Weights of a small image denoising autoencoder: encoder norm rmsnorm.
Rows from block 0 of the decoder of a small image denoising autoencoder, named by matrix and row number. Rows with one number belong to one channel. Each number is 500 + 25 x the weight over its row's rms, rounded and kept within 0 to 999. All counts start at 0. Numbers have three digits each.
After each channel's rows are labels from the 100 images, of 14976, where the channel reaches its highest value: "lies over" is the class under the peak. Only what is clearly more common there than usual is listed. The data: drawn human figures in many poses.
# convs0: first 3x3 conv (decoder.mid.0.convs.0.weight, 96x96x3x3, each kernel summed), inputs 0-95
# convs1: second 3x3 conv (decoder.mid.0.convs.1.weight, 96x96x3x3, transposed, each kernel summed), outputs 0-95

convs0.46:551532536485469507533479473508527491498512511484489486519513476473512481554456521430487524476486485534458474524465475510530482513527506498501532569510482496507507482509501468531519501491493508501508502460498513496534535508466465503511486502512512561489532518491528483509478465503507484549
convs1.46:489455479480472456476497530503443527518565488548510539514527468555494524504512477480478511482510526486489508512492498485524485496516500546496446496492491469438507485496509502479511522486538470458465492525509503488518495536529506498507508492476513536519499493535486523486499464492502552523
lies over: torso; leg

convs0.66:541509512467486480459492491476485489534496471484525473524476520510500483556506483472505480464514468519510483496492496479477520479465502515523471520531465497496530538495509469530545486420514519510485473519491536507550506539434507472498521509525491512514491494533483495486458485495488458510
convs1.66:475467552511498473492513504520500480468569479488531509515524484553469509522545482483463510484491514486507464502499468494498482473526501534507527516495475494489508505490490493527503470493540485494453506501543503526451486530502459506446483537479495503484522489561497529516544479506481462491
lies over: leg

convs0.80:450489514525484454532503501469501499483531488511520493467499476517492484469523514477506523474459464497539513478498489486478523524488469521491524519519475521519514535490493523470501504440513513516454459481506506514518527519496491478505506493463480490461488554482431458461510520510463497449
convs1.80:510484520522467490486521501516529487464508499512504480563532485522502550547514517451503518431502477452475450492481490549489514503513562517505505500501482509506527509488514527522525486506539514489530512505501490462479503534506477466469490505498484489528504488499517492502515466538479475440
lies over: torso

convs0.94:481502509484469495488489477482513463537491524482527510539536536465533513517488539448488513512479490516485479546504517501434496481508509527508530488510482518499484499478485535475502483501483476485499501477521476505541473500511533525434477488482507458465523484440510481477462462482485531536
convs1.94:482518509495505493505500480502533496464523481499516513483506447529475517508519504514514526472510454489492497494502522573494516566518512498464535506503511515515488515472513515443515492606522501496520487465508488487505516528506482483496474469496513504505437490556513516498510510524498490489
lies over: torso

convs0.16:511525510519474504522525504433519503505488507516499463517490494539502504519504550493468488530509529507478513496512531490463461530542465504535533510437492524470501526522501544456471486466497493484506527513493492489533481524472517500469463498479506486425467482501504512441492486502502491499
convs1.16:517514485513554493517477511421501536489463478486487481518500500509538512454528535520476493531480479483501499464483487547518511540503534513507489508489525473508497500483539460423486518526542474542504496470474475520507505505497492495501513491539513503494443512526517511475505498515523536495
lies over: torso

convs0.27:487507557509468487489496480498510497536501481510496509506498478498501539532502573507523527489448464472423491495532515462475482468526483487513478499514497483517506517478534532526511452516493521496442461518532508485478533465504491502497530485488481514474472474499518475479488497520469458493
convs1.27:495521465539471463521492482555530514535470449482517502503497505556527486484475467514511492509519504492501510479487510519455498539497529531524460533480471526492495510488492477438528538541531529507453502508513507504488501489538489477482514450512497512521482502493515490474555480471503527493
lies over: torso

convs0.75:509483500456514501500482522509520525470500490476488488484515500523483491517497583500493521508495518492529476472522497478528569485502548499514512569514488497497510528510483519440518506477484469537522453546512509511475512521489473493450473535477488488534506530493507457507506504489497534477
convs1.75:483497489526504508499486529534534501490498498526444503489498494567553474478559460475488496462498504495459491526499474486482475559482498497525509484530532508487468464517503527447525495519519488526505480543509461482523498513505500529509503476519499508501503507444506527512485473469456525522
lies over: foot

convs0.35:484500474503501512502514505510499491476470489526481519466461496484522490533522507501440471498509514459463520493496484485525542463486477485521470474497514459515438502464433508494475492543556518521532507475451525450499538502530464509515514502528483503485497493508541491521478508516499524513
convs1.35:513540473493525534542478490505515495517488517522503458513499544503489499474454529524522477541486490526491537517469473457538473466514531488507502466532528504513508496530504519493508512519476449507457491440482488488537519465474529514532532525478496519540455495521474505496471517513493486532
lies over: torso

convs0.85:488493490536466509505510483460458497512456493482508508508475500525538441463495524512529491515499478515470495523502498515510496481457482499515457521507532500519471486488488474452529436473470500522513499458509516503475454499517500509482447523481536500480490490509425514502494488498498558489
convs1.85:529467468470523485462508490504516485487505489494517506516484470560506511505496446473520516502467537491421493483483524441499502505487504560464503450492495443505463519492491511498451536472523501523506497487518526481488486508499498529549490487482514480501473503540498490519468472495494509492
lies over: torso

convs0.72:522496538557440505494494472488509506549511479515454535481503429465490466534467512508530455502488521516475523491492500508503515497513475498544495477500480500469514497499436523460506480504493509538482518492500486499502504488473540500507501500524481499516472539539522484497451474464516522519
convs1.72:518489511575472501486467498507481507520500484493487502526525493567488468498523493531485529507484480490476496509496486513526500505546497514484480546495529528538499467491507500461516489541539523453467521478478471514534468508537465521449527522534508488486522480511516489459499467498491527541
lies over: leg; foot

convs0.68:458467471541495487507492505467486462466513514505514523524492460495452475499523499506478462459492477503519504542513522475517521492546501511490486464457485546492501527492501511478494519479468511486475498545473518500483507510501480518525453497460494481481469557449439510489519489504474490463
convs1.68:491490485506494519485505480487551513483480494497525487541516475541516512544478494506516467512492482482548499497477484524505473515483515459527497501528456539480490490488546475477492501486578466532506541504495478478457525484527495483477499518534486472468533473528487538509486504462484510559
lies over: torso

convs0.45:500504475490517506486492462549471497492499511481471521466475518485522511498508525495494473543453519517477501496510546507506500451520468470472480482486506535512460532484495493507530443521490493519487517434515494519468523499496453498523519457533505538486469516509436511511453522487519515486
convs1.45:506492527520535515491485499499488516484495501455513505499494496484488520496502495484521511548489491480439510494501485498570500495510485462509493486456498497507473457502464528535521485520524490467448495449513475420521499528532506521487513527524477513527472535575499504471493501513487479489
lies over: torso; arm

convs0.48:478533487477558490505469476503467472476517480457506515488462503432452499443477498486495516515495514527518498502501473522506491473502477475495504486516492497535484522472521508550531510482510474494560489459505512535485516478518469454510480489516463488487473492482517491563492484490470506529
convs1.48:516539481520501472552476530468465475506538471508519559521509457470496530485508524496483517511516536497440463508491505492472494501505508556524466503486491511495510493459513470498491493520492518476483463535518477479503500516493464522479479482542503524512492525516511494474576472539511523483
lies over: leg

convs0.34:497451567511505492508534484501526469518509491478496571507465493540509466470476489481521523500510484484528489471488491522489476522501504500477504486518476487499511496477532507502512530470487518462488489471548531496508503445471474492487478501459516472485524502502540535434531463502489543515
convs1.34:512504500550471569496485500497528503511461494510510554536474486520530466444463459512482525516470483504466489493500480552465497520473522528551488491509516480489525488496515469505460526522515507508491529530446501484467468499495491444501475475477490501490486505492508467471499470509491499509
lies over: torso